A small contrastive audio-text model, trained from scratch.
Model: 2.81M parameters, log mel input, encoder arch ecapa_tdnn, encoder activation relu, encoder depths [14], encoder widths [128], text encoder width 128, text encoder layers 8, text encoder norm layernorm.
Training: normuon at rate 0.018, 7200 steps.
Data: trained on telephone keypad tones over noise or synthetic speech, 39062 training examples, 47.2 epochs.
Rows from block 4 of the audio encoder of a small contrastive audio-text model, named by matrix and row number. Each number is 128 + 24 x the weight over its row's rms, rounded and kept within 0 to 255. All counts start at 0. Numbers have three digits each.
Before each channel's rows are labels from the 100 clips, of 14848, where the channel reaches its highest value: "strongest on" is what is common among them. Only what is clearly more common there than usual is listed. The data: telephone keypad tones over noise or synthetic speech.
# c30: last pointwise conv (encoder.blocks.4.c3.0.weight, 128x128x1), inputs 0-127

strongest on: key "7"; last key: 7; first key: 7; number of keys: 1
c30.110:092114083092157126146110162134157110143180135100166153083077125081117080117135173197108120131136111100150170135116131118124128180140101139120126136115093126131133100117079119181110131148146118146148116150124113116125058149119134145117115171111123123121138110125132087129097121131133144127113145110154134144128145123127163089105159121124140118096141149122127104137135117134071151132135

strongest on: key "4"; last key: 4; first key: 4; number of keys: 1
c30.105:147115119132151099140081096132121114115119164108100143142115125119156100129102088109154113106135162095140109154096099145118099108149171128155129126130146169137118122146110099145131153153103218148148176119122120107132114105104116107160126145188044151129110109106152127101091113094119116134111104120113132118128138130144136125096103134126117148124106079095137137138131090131164125141113

strongest on: key "8"; first key: 8; last key: 8; number of keys: 1
c30.49:116142141103116149105147116088132191129082180105090088113079168136122137128134123071185127102092148114194123130161116148106110105152115142131125101113132155087164077125137121152173132101125163123108146145095105147129118124131137139119104092161172110113121118125156137126112120136138107105173127103093126138127099124119142115152114138130129143102168129142110104139152126132126144098110

strongest on: key "4"; first key: 4; last key: 4
c30.98:107164093136130115172158112142138086119120171100061135107138108095116115181131111137201177107123138121117132124123095118116141103134106107140148071124123150187149128125080165148109129116109137130096148129103134117125115084082138107166102110098110134126104112132154117143095094103125133119135134163126143115110137118114132102086106117123110148139136135153136095126150137176121098138129

strongest on: key "4"; last key: 4; number of keys: 1; first key: 4
c30.39:138132062121154102111140110140104122100144146113069169109111118105168108111114087125171130101127125150110129123179111132136097103120133158166129140123108146134141119077169099117148133163132119113141114098097124185168109168159153160125126134155134162124106134108190154102125150131124163146111132127104144127105150096167141123156106182136127109122140116154115100118119143127145117138096

strongest on: key "8"; first key: 8; last key: 8; number of keys: 1
c30.19:148141108073158123101156121137125182141089105148132138087140188133181147115114114117130111139115184109164102123193103121130137128186126104103114100088131140117081107116158121079169159129130112129136147117106116123133169098115101124120102117136179101111142138143140107124133140147128119114100104130142135126162152124114094112161120139148133108122161139140118130109126110135176111141165

strongest on: key "D"; last key: D; first key: D; number of keys: 1
c30.118:151082130126132107122155096112116176155105142163097118152140123148124136170124189081078140113102126126135103117084133138143125083101084105112106107104132155111102151127130146103114116098167158142128101101176123105132104134096129159123127179106115118114130154128118127146153141122134139078112119124151134137101145143105124111201142091139106155132111100121129111103151167113093117132151

strongest on: key "D"; first key: D; last key: D; number of keys: 1
c30.1:156128142118153094087157145096095141109109116144185093172123136111176132152143135082082159117118142143124141175145131187132100156149117116085092127123174149143116130121138163140112123075168115123135110121117126102102129117103167111142105136121116098160154154157158146064122128109130116138117120120119172114155106143111145133152140147123117118120143124126103145132146128107167161163097

strongest on: key "4"; number of keys: 1; last key: 4; first key: 4
c30.59:108147108112167130116093088136127151133154161112097218097129100128116097130141106105161173071095123069133135140145122111127123089127114099153131139108153098108086138133121116149097128095116123136150132166139132154071101131106146127130225140125113097114145147124130115105125121121143156111160103128124139130117133174140125119149123162113130117130114141116128121140115128116138146128155

strongest on: key "D"; last key: D; first key: D; number of keys: 1
c30.36:114165110105116098128142099136090157143142145124118092157151115126111133100155129135129096156124076141135136142108138149109148111125110117096084125083091116139127128132143173154094117123154184107136182121130114149121116153112197139135106116145168149151116134112128154145078168155135138129116127075086192115125118105137109081166139165130134155104124144120122129148140101120124148118153

strongest on: key "D"; last key: D; first key: D; number of keys: 1
c30.102:074117097144135087103116097132129093184107133121112091129115090148103158138113110169128100119160119141139130093110140165105114107141134086117148142074148081146099118144112113135117154122155103127084125110100122130169160097093116121165119131141104114187094140100103150090082132138131129126102097152074157139144153117119113118117150110149123161122136105099121126109135133134106105106122

strongest on: key "4"; white noise; last key: 4
c30.56:116107112119105095180124109105133179118097128086082106132117111154107147140115140162127128071098108071075130111158137129107108141086160079113087072120096103107094085132111121149090130128143097148113124110136140117122138139116152163145129125122136136102105094102122119137160163182101127125112167119126132123155110100107151148094109105139129135138142114139121133135152131100121140162119

strongest on: key "D"; last key: D; first key: D; number of keys: 1
c30.51:156122155075150117115199098119113130112132115197125091226144099106098166173173105096133127146124173097132166123117148091121112112122107123144119129140131121124103135141127126075080136114118143120145124124115134129122156145116170116103121176143112143128152122120127135126132116157126139117117115102135082133101108141133132130090143122130129128148161154143142141110133084144125130151135

strongest on: key "4"; first key: 4; last key: 4; number of keys: 1
c30.93:126103124129139124107105089108126085092111132141132118111137083111112130094115134133134122153108111095138114100098117131134081193132117170096120117155128070159117126158106136116103108142141121130170166091079117145114154086145127132168118128178166106165132111117139086077124135150103140105123060119140110123142143114119119149106091117103136109136092125131120172107156111133134109135120

strongest on: key "D"; number of keys: 1; last key: D; first key: D
c30.127:165083149123185158134167100131125144066079155171123139182122156071142114163147158135089112159153161173119136125128174119101128136114144120135140143141156136126122093133118115180148115177113149114147113116132170126138155143107127142134111067124145145129159111138099150144168135147086142140109118117146139123140132150111146142101126156132113132124136136163148158126142118130157104108128

strongest on: key "D"; number of keys: 1; last key: D; first key: D
c30.30:126104150108113106113135136117116141097145134133087117095113105105143098129131140116139169097086115133164137131099131136139092122141124120080130124131179116145170133115144144098147147117109224113152109167127117132145127115120121183133190109115138158090141108139107124141156122116118122119127096126128129149105143184125112144172124182132138137099155184138111122124134152132081128103144

strongest on: key "8"; last key: 8; number of keys: 1; first key: 8
c30.45:098145131146118115183116108104166153126129113126096085115141116159148177107115119131133131165132152118125105119185173099148109086122105123123093162140153108082129171164118114124119092123136105168115131136103136119127099104137139119148101125178209131104124109170161119146123117140132134152129124118135124127112135132152139164128114118114082139142111088079125112080136106105136097149118